{"image_size": 64, "encoder_norm": "layernorm", "encoder_norm_position": "pre", "encoder_head_dim": 32, "epochs": 16.9}
Rows from expert 14 of block 9 of the encoder, named by matrix and row number. Rows with one number belong to one neuron. Each number is 128 + 24 x the weight over its row's rms, rounded and kept within 0 to 255. All counts start at 0. Numbers have three digits each.
# up: expert up (encoder.blocks.9.mlp.up, 16x192x192), inputs 0-95
# down: expert down (encoder.blocks.9.mlp.down, 16x192x192, transposed), outputs 0-95
up.83:145142120148150111130096147086116123145151104109161108118114124132113172093125113109125078150157110134129111112136119125127132125111170143116114093152164154136115175121145135135137094099085105113093112135096111094144121098098094152143128211104173150124128127114138127152118155108148105203
up.84:125088150139125154125120086094136165157131167110122133193147094128137121146104143140125149091122111125131134096140153123118117144135068129125116144127099095111148140149113162146131171117156144132147127123137137141095125124151137112111100094108113112119118128114109101096153126154108110091
up.85:131117083150132131090124146154137100159116119143129198123145133134114164111148116128105117129110154109148122143128141121171173125173144138160123133153149151081148136125116122124144139103107137161112137131127115153142147131120131141162111169097118114180137138108172138157077109139123140159
up.86:123090138139148135153143132125152142167161172144077146163135090155147100126094165126136159095123135107136156126102133115132158123092108107133101073111105148114118170128109147116141162121158127143174119089130157134138142115159125100106146101082117107136103102107145128120125126151149150108
up.87:162200110136125135120125119152136112148136126176189133103139110179104125085117116139098146132120112126065117147127119129103113151125128138150097125111139168159139143123136117145154173124085094078099144105124125160118153134122115113138190140094101136073105129121111122118123144130122110136
up.88:120113116141107117136119184141154116159141127139096099160131093111134135116114109111154121131108112181108089102105087140164087098069149093135150125138162168158161141123097104166165185116099107147155110110131158116156126099153166134087142126130142158156128121125125101142125115147164121088
up.89:113073157130115135114090091092109156125112152102105119134144110122128102145139123133131108146156111065169125168166175099120135165166099135116165155135070125087116136110145109123106164133105144159133153159091091141128141201161077144139065120093129127143156136126119099133130112138104126133
up.90:139139105175112124128065182136117106099101143136118128178108128123131152104111165138126136138143164116129148114191123126142140125124142136174158175113181106096113127142165156155156144104125139096101134126111153117136094138152130168116126120104117136136157129147164116149104071163139124178
up.91:166107115101110141141164075098129125105137128140178147136114127161160108116117141129106123132113127122074131098125125128123115159180061137135083117133081119144109135149145127130146182144107111135120133115120118202127162190123132120142129122126153090105099127115130107126122140132118107118
up.92:115115126103193155129146101147162160127158151125091124133116130168126113129120151081113117138121123088142153076101156128105120135153142108134121104115109157128082140121118100107123104141108177175108134116152129160147161142147097138120149100121196125188097105155143124142121132124120149107
up.93:147128150112123129109133126126144067118140113138117097117115131130136149126183106123139141136078069088141173188096083139143109133137152127104122133106089150176091113157150074149117133170097149124088121109123115177123145165102126129143080125153140111124115130173134152131147138098140131130
up.94:141126133135091131119144110179151108135128096146116130132131184127128121145124150133090104113159155105112130135141122137151152137172155123128156102120106151109141134118130080092104121098111145123144107123143111087110197127183148126122151092094139119163134091104154155151141133191152123084
up.95:122073137122098162147130087112135168116129165134145119148145084154150069154152144121119165094127101103102130134161150090117147153127098120126119145122072114124130169162162121118174167129096128137136125135076139163113156150127098127112089134125111116127130113113126098082154141152118135139
up.96:106201136109116122119102128159139160124135135176120095084123128123129149107149054099108147086105106130127124185128096125128156105155130094092120087145110152149111132120122096088142135106119139131129111109101085153163154122130112121175118111087091151128116132139146148130110138139112143139
up.97:137110092153135157149123101109099118053108132157171146173105132156140107146126141145141147093093128136103120119138134142143160147181108139131138128110093100107117093133135198124145188105115143125120128160079112181111096143090135149135095119136114111124131169176090113117149134165121117111
up.98:150119106095130117125141117125127097123123123154141159114120137156130107116134127106114144151112090070118157147074111166115134146180158105124137138099115151133095104112109119159100108131117134089142089148138115157115158175156160128126125102155169104092130125179116161153169116131140121099
up.99:148132102138126146131071134130121126080130149129109129157097167166154127164136087122175123129102167105120127129144143114122138129149156130114132153158111119097140110106160174133117128121167103123135128164115120138132164149108116135143096161134094130166135135142109117173106107123129150150
up.100:154114146121155096129102068077140153138137168106115129154158141117137124199106085126136106160144097147135121147118121117135130141143140144115118153140121137105119145128153117127146121169141140124117092126170117177118112150122100100102091166134144137140119118121138116105140108102122141109
up.101:126097143136097129144139142193137099151083115121114118125127140096108146126113133145087147091152183123120147139144161102147120109085148109142193111105135105105142127104146136122108173129157117134154168119105149109096147120151149100090146085071142160136127131123138110155103130148100129146
up.102:093114111140106133125137115132133160198134142127101128158140066106119096150098130151135150106126125134139139135147154122110096150140093095088147119131095107069151162153148140136131136110146136192147144120125157139147129120133141151117136088065127135149126149137093081110122107173105131125
up.103:122128086155139090132116150153152120144129095126137119133128168088112147101124124119127149143102165132133161123128120079141129151101143133195140142135125133101097106126158166128155158093128116129103159136119141162142095146137135142102166152111054139090105126119123155159108110135148164140
up.104:147212119118123123147108136146128105141124135185160082108129129116115148099153109114116164113110089147118138157119070088131103130125145145108108130143134141155103095139196114121171129122099116130086111106071105163157147135094134136160147169158097137127100142146164119134090142117137154153
up.105:128195109154087118158103142134119123169143110153137068097133122091108153073137113119089128094144130148100116159152114100143135114132151130131118110170132137169127131149121112098143168103097125126127156114092098157165155124144127114136132162064084148134109126117149123126096130148158104133
up.106:078095130101117119163132151149102123125100121106157142143118165118126141137124142125165145141154156085104127153101135105133134118129175124140103108136135104105135138134115200170155143078121122100119152120144122118108094092123072146098112093131141110118127168117124107091095145131153136130
up.107:112123123120157137161096114131127116105101134127167132123104135123105140141121141120178135140068159129116114105136176106123118110107123147117132139146113142151137104168100182184203159130102111098141143132119108119118115114131103171095130123132169134092099115135097102108099151122155127133
up.108:104135157126084158142134178123133145180133093174117112090102113121124124096146127077146136108159121159127167161131078129165143154123168113131150114104139132180148127128119110135140133108141145120152129124127130131156151115088137152132141101094116127147112074158134141162123141076151120120
up.109:158116153149115120125130115128131139145171053141132115128106141118120091146121151135161104094158144106117123115103114109184123135122139134133145110141165117134147154127096125147153133157131113089155150114141123114157133064171170146125108104131135117127142087108111108095126094147131126112
up.110:090177121119127116127120090151105137110118115108211088102145126148141135110100091147113139174091089124131142134109138074125127140139130159121064143129081119159111155155172118115136128131110147091128162130124110142107154160118104132124112167119097112082130097110130127101122147093126139166
up.111:106072116138156137143135137118142134155092114114144141147120153096138127109127146102096139126124113124114100080151152145129148101147117107153118161103137088117115154118111120106142194123156131095119145107154125125110132118186152128092143117117128109114112150127149120120115129103122116116
up.112:144167148104119141141149123156123132148156159118114181194103141171095088171106128133133125120122142158107139145107119142132129164125133136119177105116152151140147142150098112142127128121145117085160108121165123138116142128149142091071177117146134120115113157152138117127138109165148131026
up.113:161131126104126107119153145068116091146127151137136180153117104177132080139101128136125157162103158153117144131089104142115109140154082138122130109126115138148140129153119132159090163138132106128134126107141148178117133129115173128070152101087127097079103113130100106088137117142142104077
up.114:152158133151113122104118134152117152130146080186126118077099165086151096090157118133132116120156091104109148174143115148148167104182131092110150135116111137168102080125095111127089127107179140109166152149139141156137150115152145126138118091137094114125125101148133147169149127124182092131
up.115:140079125144129146129143126124114114154138117135137116107131100176134125138133126101104166151121136124114182119145102139137123141129125096153095099104106124139134129104122132142110161123172082143163153115125159181155145169114160135125180129094085104102125154116124145111135136107110130121
up.116:115081137150129120129100185147139100192124117109112089153142140103124118126107133103122133097123153130105136138089150122135116103114169112159171108130101134100087142123133135139146144118144126131138150104173157120115092120127133132071143110100118103114105118129139101130120134106160135144
up.117:149193122157114123144094132163138085094112147161187111137112104139108160123147097128113156093094129165112124146101114100127105138126129149123111117143133153173164108155162136154170130125110134140091124114093122154168101151061154138124155144110102160119152148126118154124090133165132117152
up.118:090083141137117130102163136145102138113140110102125126105116176136126167076135184130134188133117197193132128102120147109125123164147102129095125153143131126119144105092100135135081158059154191139141131133122135130146146156168147139158154138103094103143136127104124123152117111160114111106
up.119:118099093150123108141087156138140110117121105123149132096116154121115149106145094098134132128160155124151190138129141085159132160134131119162119124142147144126158106124165148126148119116134104133135139124102141122143127109073121130106138206095109109153138139126147153153063093129138129155
up.120:128142138114084116142130144151147129119136105174115112129098163119111121108141126082114096086152113139114143164090093135145128110165126105097154099099140171146131138136092102118131130119159134137161118121129117088127167105132152109115124081149127127147123075137128126159147108117167104062
up.121:157139133127121138123167105141107123124141154170145204164105111141149104152138167116126135127094127118099161125136115137153116160162129158148092120097089165106079131123085106144126166138143125126098160123112174164144153122135124100141170108122122103153088085140149155148155108148144134095
up.122:107120126124116127133119151143128052117109114085113098131128129105134150116132126130129118153150152111118119169126117146134151082166147140113175111147119164097108111116169138163097165121127138134115169153129113147105148175140154147072174111128170112119150121136122114164150114119125104146
up.123:121125125136109109124142122203121120082146158156133143127116143137109113109126153147086102116133148138105137122124109121163162138144138137180146111121103151130153116135132123086137151110103131109095169143110110104120160121126082102102142131119095145142112096093150173154103133146148114091
up.124:146175144111108120121136112131103133166138136166130163155134120168105091131110149131105154094146138147085102129117134136116106128160134133125108124136122141159165119142128124155145141122136103102150140101167127150110135128132136100086155095127118108076097132117124113093107137159124106065
up.125:139152132084127137135152106112115147157138126153141142106110108119126114144107100089121142136141109120144147161122079150102117145172119115107139093120131142123124118130134106150132101117121142122136065138125110133145120125119115126172124101153145117159133127170138116153144138122141126078
up.126:106097152169100150143073094128132120146133161093129125126147137125136136156120139126112140103164134090140126151153179132126128125105117180163135165109090097103129152108138145109117147160133136118086195098130144060101102159153127123120095130141124117121142131097122097150144107102096147112
up.127:159124133146106118125127119108106085119161154136162142123133076144116084111120114147121173133123125139081152076170113150135135168147065141159102133120087154132119139109149103143128177169143068120133121113128170145126165122123137116126165136115110134082092129120157094126179113107124146144
up.128:139076128120125097097116172076144075110101135129125118138138159108052130116132131134194096120116115150148153140146086107123123080108115150107185125147132108140111138124159151163136149133130107106148114108130139140156136147077202132113129157093132121118130121098094117114175137084125123109
up.129:136086139140111120131142112110103148100132081131191117124123147143156122113138206123102120124192155137092115119172126100157149119167116113122123134108153138077114098129098138085090145115117111131168147128148145091111146130151114095145145098107081101115096122131149122107134133117125096141
up.130:134151117123113151110106142136097133154126112173129126086125136125140127136165113126104134109163110133109132136150058158110114138146074136112158100145166138152104107118124101148125118089145125113167104105105130169147125106120178182159140094111148139164132124131116115110130111159141128129
up.131:138145132152165118104117153116147062109152097144158124132136111139131134115149111116122102103100122130104135141138101172143122086127112088117115156118150109131130107114116139166128169181145126126135153140135143160152124093140171138106122112141177102110154104158101129144174148123125091142
up.132:131138098145131142132161136107118111120106137139097173150141132183068128117086141142156143106153174184130164120102101154107099160084113141111150116125117090134161143158117102141118162116127129151114073117114142118122132117130177127111148101114120139129144137096120130165096077187129118073
up.133:171133139156136114162126084081130107124128143129097144152146163148085085131092129095106149107122123198127138142093112170104097149128058144109142132141114157130126107128137112148128168133142109110145068121118126122126117157113153127088157142127131173127144120119133114121181121126164136085
up.134:142100133134110091114158075137143105094132105160149110126121158136160109110148135148113102148117078123115123172097087092166173147176167122135115112116116151137091088149154104112115149103092099124136127125111133132083159159142137070136127108132095141095136139184148154150167143122171107073
up.135:164097136128144131147098089159133128130092090085120105110155180092144131116121117116082130105170148127165151133135115108135136122140112063168118112071160133118096109092168111139111129152148158143122170136127135096071117158173156094093134122104101140172148145162148123173119128137099090131
up.136:158142111145130079148114157136152091124115083114143115106115184109109153101115115106093130146131145118130095122106137071133103104082163141177138108124176118101144099129179152143148152086156091124143108141121110111121117139124129137095136185124128135139155114138132157167109160105138138153
up.137:162110105136142127112137117087128130100124067094135152126127142120169121125144138145097125123161091101145131132120096137113108130162134130146115179091149144126083076170124123107134150107136144094091082130125112100078142181144151105116136116205134106146116139162151120175186107112126093084
up.138:142114112111120119140146110119112157084139135117116142118106118106087123106109129146162127133159131130141172088152142144131157144172089090102137147112123118097105097144092123115107146141151157138141092150131123134141122142149148097143103059176096184142140107154075128115120130107088131126
up.139:146114092110091129131179111141161115122141133137128182169116095163145085158135157140149125146128161131093139136105140130167123140130136125098108115096111111128169133152085104148109153148091108147125092130114142136116131123109130124115125094135166149131123157123103147104134098211109140090
up.140:120132079127144104144082101142141105115132118097089112106123156149075163088163109126163130113108130136156136138126095128150130112097190138134091131183145159158129121109123133159143124144093132133110165161084098104172107102093153125113102161125147179126141118118097168174100137137133070141
up.141:133156126109113119133099150201144137128165151142148097137119102128141167106149120163112176090142162100110102133119137095167117119116155101127129140108136126136123128146140177111151160120134128147141150115119112089101157100110114114145138115194068129102128139158144111091087132142123150140
up.142:137143098126171154127114163159116084112086082119117162160133162113089155119131125105144132125125118111116144139151125132164171127134166161186107153137138093110133135143106152155135165140120115093090172144129143161146098127142134159107160128112167125129130143100110150176121077131120122128
up.143:129149130126104114101107140131142088164110066128168049094171107134119151074156106159135144150144146128118106123118129112164126138113155145149094144116115098141140127147140105143129151120092104104156132120091124139106105107135146153146137184098114120103142113130147134130150136115142123183
up.144:121115138175118137147096148164135104176113103155142105131101166118127129104128161089126131102150122121099127149128140106149136114110183118111146126115145110127164141127116153177147152100147114144122150131098155093098134114151123138103134149067146155127137149142118126145119150145150108143
up.145:094151121108135119117126123124121121155147159134166078133129089129129131137143110139114132125126108125127111126104161053138141166119168192123096133120108111117137113172208159123134162124082133115070111101092119138114153144119096114151105115160087129112141135131140108123119149126107154128
up.146:153202117114110115132110099160130147152130112135197117084140124156110137085122091153088132156129145147117127118104144094092118131120154177149108135144159179136180130124139104129156117111098087116124117137118127116161126123110140124110160189146096150113132122094159092132093127110132121178
up.147:144145144143133133134069152105137116124117129124169146109137128120164126090093120119144123135125153115112124112131159133112148167119120127142174122177082105088149121145140183162162114099125119083130125122105122146107150183075103193124122167115089097104144132112131127113180156099139144153
up.148:167146136139141128135097108098149104124077161126126142168169099128070104147097076157120141098113123123120137143131125136126088131154052115117143113123089144120136141116125150110132141116142125145152093137109132115093137167150146116121141117132152146122153153095095139151154128172144155077
up.149:091176102137109107142103166121145128164115093158175084100110110115063189112175093134140159118091121163123153134106118098140111140111180127112108122139140154163115121159172134152137128128080143107095126109107125169133147102076102159159151157141094153105132134119127152149120138103151122178
up.150:152161170127086122122120094142159129126130132150109111090115110100117117150112125117091122090132121102101158167160093143104127133186101139143151118117116180134110136146089072137148165107138126118137132110127119146124167147153156126143136088118165119155117125142157142141140104167154127097
down.83:102140111135099136126117185130137110113138109133136091167088137080137155120113130122123129157122104140110115118143135139122139123106185113128171136113136076128141123116116157125113156105144143117147141137125156116176110112133155176163149104111108128099074119128104106104118152132120098140
down.84:138153121143218145142095130096119136159083139113113148173135136134124102166083114147111146139153163136097106133130092112114150149121157092152126114175113104150127148116103128168149114088153111121123118126138119144109094139101123151089120104130144111133141134108102120100147185159147137128
down.85:086119119160116149129128154149154143144131105085074131130095160133141143106129103150113094115177115106182158100136115138142135108143095091136175138128138145110138107107137107111115131074141129131116137192136145065183146103143146168102130130145134119139144140113159084150106100125156101140
down.86:114145115174158120129104158108144100103101116118114176148143145087106104159134111163150141122131174181108079112142127130133111163084169106134127125128089099135134156125136139137166102118131125102074159126120175147121097108112155135097130128138152131113159102096112133121119132157124135141
down.87:105155138101114145116118132125133113104137128123112121152132142121173123185085108163111127099138160097127134137159104134122132121139190146078110134113141117099110155085129103089124096152145080109084134158114122117129132125110156134174124133116164141130091089119133123106117149135086122110
down.88:131173142101130133136129193154119147115164123176096132140130157103101148130103140144146153125124143109140121153184114114122131143081151147159115142099112091140131116088086136109118084120156136106090150134119140154167095145137134138114159108153117138117111159152062138127127143108121136103
down.89:139075086154196176143187138085134120172101119118107141126139117135136086125109114118134171105141156148104107134098130099111146101106174121154100134169110125148108136139117131152146110100148166123124110104126128172113119140123118137130125110095131097093106145116126112154162092165143182090
down.90:143144139142110070120135134105125102141108136108137131089124146106144152114154144134124120115098064121123102121159135154111135090148104151150128166124147150118151163169131108113123162143134065104135159138103085110123185107151133116122103149116115094143118144119149141122178154106147092133
down.91:112139123107148159129121123105123145145092135098108149155159131119144076186075099164113163134138230127086095143139111120123140152134159106097151090143103125123129139117137092155122114117146098122124147156146137161101113144120135129118105115109167134114110101093108126112139162182114137098
down.92:078098094170121113134136159085127120095135138126124138125130111112115104146157106173129162112111197133103137161104146141116118161097146112106120100161052124149147144126157127140148142115142101141120182118108179107115075130113131091132118142110141134084147110109158100144152078190105163129
down.93:151088137164092144134184123113145132111129125148178097096106164138153119139156140126114122082133121073147153163162106114132117126115125149135089130104132117146121152108120109123116141168099165151154137157108145149099145158155110107165120113125123112116121132133126130138095081141100155118
down.94:114094138192163124120135155126091130105135130137134172136125089161167123141128108151120107090136167180143166099138155141133128145110125101109088103132144159140137130117123129091142087106169136149148164117122224117136118157130113110098150145128160122134138108161124123101120098101111121128
down.95:144085126129164168123160141094133131188112143094102116156135142113144099137078138122136162127149197144088110104107114120122142117129184122120121140148107121125099151120109111153127139104114140153128135124139094189104126113117126113119134096067126100153093108085126114151140146150131157092
down.96:110100139155124083097182140111099145094165119171135079086110143138138128099138154153110181085157182139106129117151157125146125100112113144141092112122160133147096128114170115101143125112119154137117113083126190132146169128122113110133135158104123138126103108134164083163121097132083167169
down.97:129142105104166172154123097105113150140095124107096127148143128109153116165107129102105162129153167130085095127145097081088125149126098117140181132145128145104158114089178095158126113092129138127087108134146133163123123182137126142127097129116144131126118097117116129125113162178124125096
down.98:118100123150113124112161105129142118119121123100165137119114142149114114172135138149081142143138121104121157116149124137116138138150094122139131111089110183159136168131174106126126127165156134129141131159119139130102094183156120087145110159119152129133138107168130155147106078136129152121
down.99:117099133155140151104124140125129115148134072134129127105108156127133164120152097098147117143133095092151123133131142144113152101130164198174144148118149145111112139127123137160167118108109154096127125127101107118130146134137112173097109127129183120117166131119126110153127169141136145167
down.100:082126106146146140126103164095122137117084166128118164116115126117137078151114100126184141091111167148111117142122161098126153139143126080127110134135101133120106131121127161117114122093147137110181153148116158149114089150118114111108113092107113096095098115129115134104152137151164176123
down.101:139143088099159149125137162121160139143145110142114116147112148190116140079145136073170118134109126149128157135116117146149149131099106108157092148123155102135124121093087203102119086114145148141140122110131131152163122157133150192108142170116131075136133118140134175137145095092177126122
down.102:145139105149216150128086147098107131124095116151102134145161126127118093133119120155152157138158156164104095115136117099113146121084167076123096132158093094130119132114139161152169119084144130094115125137112143146098093086125119140116105139150134113125119122102143131112167109147118142123
down.103:134115117162102138104145118151104080142146123101079147122134102144144143121179093121107106110088106074136147118145187134172157115147102123184126133114140135112153159124112177093111142162126127122142175115146130089123141140129132098111157135100110110142163135122122164146117167097154094137
down.104:114095146116089144130184128124127125147138136185142072130122119105161143159109181137135131085141168117115138159163145124112104120105150167100109122097143089137135158085133115119114139162139120136120144090098160141141139131126150109172149112106117145131101101167129097127120131132066156129
down.105:110131147130119131128135171168128155136154122161122123128153129119128122135101121134113132099165172154113134102173140105124127117096126131095094126104159102132116170099123106121121094116120107146070159090143155106186165142141151141154183124111128122118127112115130080096152135100108139140
down.106:131139117073140154178098112108136145153098170112121105121102108145091082154114100099141121173105099129144096132117074143119102139149105130113110128142170102131134101137135168159138153113113102134172096107119068106128116106082098133139136105125092135122116111147118114114105201138125140122
down.107:139141116154122140155104156134149131182099175122102118153115094112109123155119118111108120138116119127087122143126083112136117128161124118098139070115116114115144126107115141157145126144149131164094091115111098122126118132102125160175116073109137132140108147189117126101097201159073125105
down.108:103099123146092092166172139159129124132149109166127132147123131130121159123152178104130092084144169183110158107157103108158136169117130149131141148103116118155114152124117147124150104140105131136097149092116164142177113135143167094131170129130097102137135150150111141111105166131119119116
down.109:109128080102160093121110135124096109161102114134119174135110130152115143110107102108168135111120125183170096134128108128137088154089127107147118171137128115094139095123097142142118090062152127093099135116157118137125106118160155080131131120142092120135142135129083153130155213115144141108
down.110:081093155132146158148134161150113105141128148127164139118118095146149121135098140153117178116153159093108102169143144112104124122154149154109115079155141135121128159156145097135125151146131110126106137122158059111106147145126140141152130115094140128091122138111160106124137125132113136155
down.111:132147094091174141157144130119168088133060152128151172139111151131082133099112070141123130134127158189094134120107149142111132108115168092130099110118127128157128133131114130160133147082125145139116150123121098153137140117114175200084152137099146107112141156117103170119144133146174121128
down.112:109139123124116112114086148086130104098103124103133131110124109141179084178135100163117106143162159149147119158142148121121119120162115099157139121130106124112159149138152116134122055150145102125105130177131166163129077150134151103115109132105132143132111090126114130094125160102143135097
down.113:130135111149099141124091120130124111088080170108139118145162120135151103163121097160126146119157160138110081154161104085139112137149139096130132119108114137131165150144128082143121122150145084111075131177122149141137108101151115143106132142148133151165129101133126143095115135161148116121
down.114:098072142164116073115152146138119123101155130153161134110135090145141130131132156132080135118186144132106132132117166104152148154130116121121102135110149140127145136130158128087155088121131136120092106131097183149164131156127094084136154184122089119117131135130139136113125118093137119151
down.115:152145121131110165142124107135147091145121100143148152133148152107071117146141114173093135111152177121113148141135075109127123131124128091145139104111155143146171190131125141154117134183123136132099127108116133128151121104108120175133122116139170178165126103108120126105069126163124111150
down.116:156140134130138123119173140145161112122114131125138098144102160140107123104115091089154104141098098121112142126102151166163132105137157145156148122124142089158146120143068235122126145081133166144153137117136111140142132147159121153087179116135113111096154136148101144139112103129173128154
down.117:126151126132108127151126121163106146136138146134112085162107116089149137178122144138151115123127153133130109145149117134110103124103127177085153138084139095104110110077141132097120108124124135158120100128086146126112146156143146144170117109140132116147113101157116078121095173154082162094
down.118:133104138106164138136141133142125157115139113124145145133139125143092135090135133118068111128145097161086144077128082152169144110126116136165133132129123168150139147152101115149130130160097109098159156103131099150115182092135128129138132140150157126130141144147118156091146130116139111123
down.119:138103133138084113143099147174139096135128111098109166158122101148110116128166127119111099127110097073155143132171138140131163101149114128164162107114149168118131143116131139127142167155110109091125166181133129070151128133133148148142147142122140104130139151108114118141118183134108093162
down.120:111065144147080091119158134136102103093164116169128134092127097131157129100131161124130142109145153142121160117122150117137139162115117139150127140122150132137128118108117131101139075138137143152129168124107221135164108149145145087115165117106120143138150113154131148126131127099102148131
down.121:120096129161133121145116113093143074087111113135150155144146152125143105169129117176103173136135159124103100115119136097152117157081136097121113098160080100139129164158146108148133114154123113134097160149113136139133090165138111107119102150090187148122141103118132123109135137158109148112
down.122:095114122145106165108174136158129115123118154130124124131104126118152131125116130069157114115147083089130161131085147143143174078156164109137154129136144153137137135113154154089126154115143126115154125138141151144179136146148116129119119167120144101114169137134133138133082099137154112127
down.123:119087124162125117109122163143137133130149078100113115109160095104169131124144120155118095148173127126148149087121125139132141127100100121112166131099174139105126122130120120112118059131134130127142119100143175099134136115174126157118183128119129125129153119170137102128127107113150087147
down.124:124138118142123119121113135117131154114102176113127157166137134137160102178095097170126104170158162149120096143158122106119138141144154096094169143111117126121133137113133099115116073114178071121095151164108159161137090114123141115124110134144139137131102119136119121087153174134123118127
down.125:114107121193092088102163119149117117077127135145094094120120116118144152152141165168142129107132189116114119128125160069151133147139132142125137130169115146148140113096160133129123123109139133154115086121089184137124116166128117013132129135098094142130132105132154133122132092180109156119
down.126:147127102109167127128138117088151109122091138120111144118102141119122122132133110103139150112097116155142111099117157146093112107098121057122064148120131107169103128145099168143113124135136169111170129116126104190105116136108168129120127119135139088130142157127142140183148085128140152108
down.127:153134093122126136160106132155147120157158090110102129144164121133132119143130158159085149118144197118074140142128109097171130123152136080098093069121118131115129205110156107091162119149140126136096128132121084198156130154098145155143148125098151138167134099117099131116111185133111146112
down.128:130153109126110139122143143143125084146125109149145098109125151106124135096158131096160112112111135109110156130125178129165167090170166154158137135092140116132137137149070128118127147124137113123160133145109155149153132160181140155134153097094164095133118149170101134122087113129131131151
down.129:104132110116164108137138097152129149166153136119146148124147101185131110114076135121099115132147127136111145127096164138107114135166136100116116090149141157156190114098119124102089120119133142136128151092171117098148119114086139128127171115097118154120172147109106146110104192122075101161
down.130:127137122162127133131129151147125122092132090140137107137135123109116125111111163157098163100176168149113125115127141098111125138092121119120090147168126121091152110122149134128140091111165129125123137136084181135163149116131093083145138147140118143146127128131106132121137110120142126073
down.131:133153119096108133141158142165087114121147114168111132125122172111134139123119124144129142165164139102128119149122119090117130126156149114119124163102120147143152138108125085120114097129156113137117093160136103168206127128126144158149118115141154166138114110139093149134086121138150101104
down.132:131154138181090130100086151157113129115110075106102132124179132129119125126150155172138122124161132160130110104149148122144130127158139125134107100144140128116130124033097131135121138111117111145085117185116153157150120131170122144100126100123136118123123132155123153109126094113151112169
down.133:117147091142075157121131158151130113129114101130102129121128117134157089153158144131143134139190176120129117128142136107158169135169133093136131102091126132074154149086107129096084076113155148154124134179113171158136096141154111179142119088083101144133118098128085149120106132148120159125
down.134:122099140123103130119169130144129133132141134139176137096118114158172121130126118126113127108157158147144151127122149136118112150164107135138117098123142143132164165102129119112130106175133129170157167135106179110121138139137132120125170118088134119123158109119127106133096117107087133133
down.135:128153100130176149137181170149191121117128140137129151097113098174107133101138093106172116154115134136149181158104140116138179124119137097145097119128132124148133106125112143151082101123136130141176162138133133138145162146127128158107121133102123092109176120110120165171149087141175125131
down.136:113120129130116141154133180145155117136130117110092151123088130160147133144163110111133094179094082113136126143153141174172159108108148086186152117108142138097119135129135145151099158147114149096133179166158079120141134146129137186102117125110130117126192139151123162142133154114173101161
down.137:131111131105147101119171096148138126101139126121154177117111135176137094157120126145094115141129122093090134143147151128150140148188121128098126088117132166118144161112155127139087137151131148138152117133118144134092085155108114092149129110091132137117154133082089182121134094139133150166
down.138:119150146160111128103136111133118146096141150147134212054139095181140125117151120122112134127116160136111115115137100104166105168139112134162071082157130158127106146110142115108133087120130143135113139120118150152147147144101105109124147166118141135143151133117125129143126179123143126123
down.139:121139150158126119139099128132175093109114131068093170153155136083103097105114134129143153138137138133156093115092121121134138123111135127132158108154076149101136125154123148139129138133141159140130171172139128155078072097169153111083165119139162135131125095085132125133100122133158105146
down.140:112159122119111152137109192122117111118123127094139113119106145079089115150162106124143117132132080112123112151124112105130148113102125108128167155125128113148166122151148131145115162083134157063115151145147120105163136155143112153151146119146123121112124141125114095078149126141136120157
down.141:103132126100141137128171124116146112152162131146140069093137170092120138124098124124111133136134134149127151161144100151087109121116114130094124114110140118140117111103161084122118136148122129149120135082121123095151136141126132159171115137096128154152094100113133092117137136116091145139
down.142:111093139155121124138142135152127125106139118084131186136140089132129126097131117173104117110134098115152170141142133128157150064124127118155143135110115120142136168192122119086094164138144095133125135141139135121127151115150073112060144137122111142144105101136134129121131085118139097131
down.143:147144125115139134150135176167129144131150127163151130116131127150129142107128132128137112098120133141141152117188125154099120095139093119150132109095186129111149141086077158093121129154141115133098134146132107158184139161145124157170153118131129107129124132119146113114114147122122124141
down.144:096118140109152132136139172118123131140140115162097144159107122147107117166114099100144111114132114138128109136107095144099135138130136143145138130079163132128162125095100170102130083095130119114137123150160149131159150128154155150084181144085115060130145137149135112117151141112135084121
down.145:146103118095139147129123103111106116195117132132161063172112144110135083132081149121120162105103151124128122125145126146101077104124144154114122122121135102114126162079110115132100150154158125127158116119154114144097120121136165111133154102105114121124079126129131096095136135131086145131
down.146:104153127133101115133112183170120143140123135099118110148135135101142154147136111147129106113148124097132142155176148135132105104124170152115155114123160105097154135094135140090096108128147092097104153120113100081117127122138154127182116103106093155119134122110144115126107161128107136152
down.147:148109121101132160133113127132137130161123080157097090137121122101123129139105122105124100132137134078125131128106126157119145111155182147156137102122166159111118145139103136153123128089095143127102116113109076116138122150138126163137110126149129129141094164138164150124102110124143119139
down.148:123121115129127173136126168144094120121124101137104142120134122119162125135159148128092122132150139115092111116146136132155172121118144104175124150122123136104150109121088106095124133102164175163136115140123162150122129129135073179147095057097095166120134115106082138124121091123154123136
down.149:106120159135123150141153141141120145109166135143141067146123149093134138135115151129123131095124119111135135192172106122122103090099137189123089121084151091152117145118123109100126123151108100125095119095117143133151124156147162094182117118143126116115078116154131088121096147149113149106
down.150:111104096161091111091157129142105142090145147156112146114120141170137109177115155143122126096151177143112161090149136094144151148160151099144150144123093112121126139124176099070132065133122177139082122136114150149148101168144108084171140140087134107125114106132123100108168131136094141100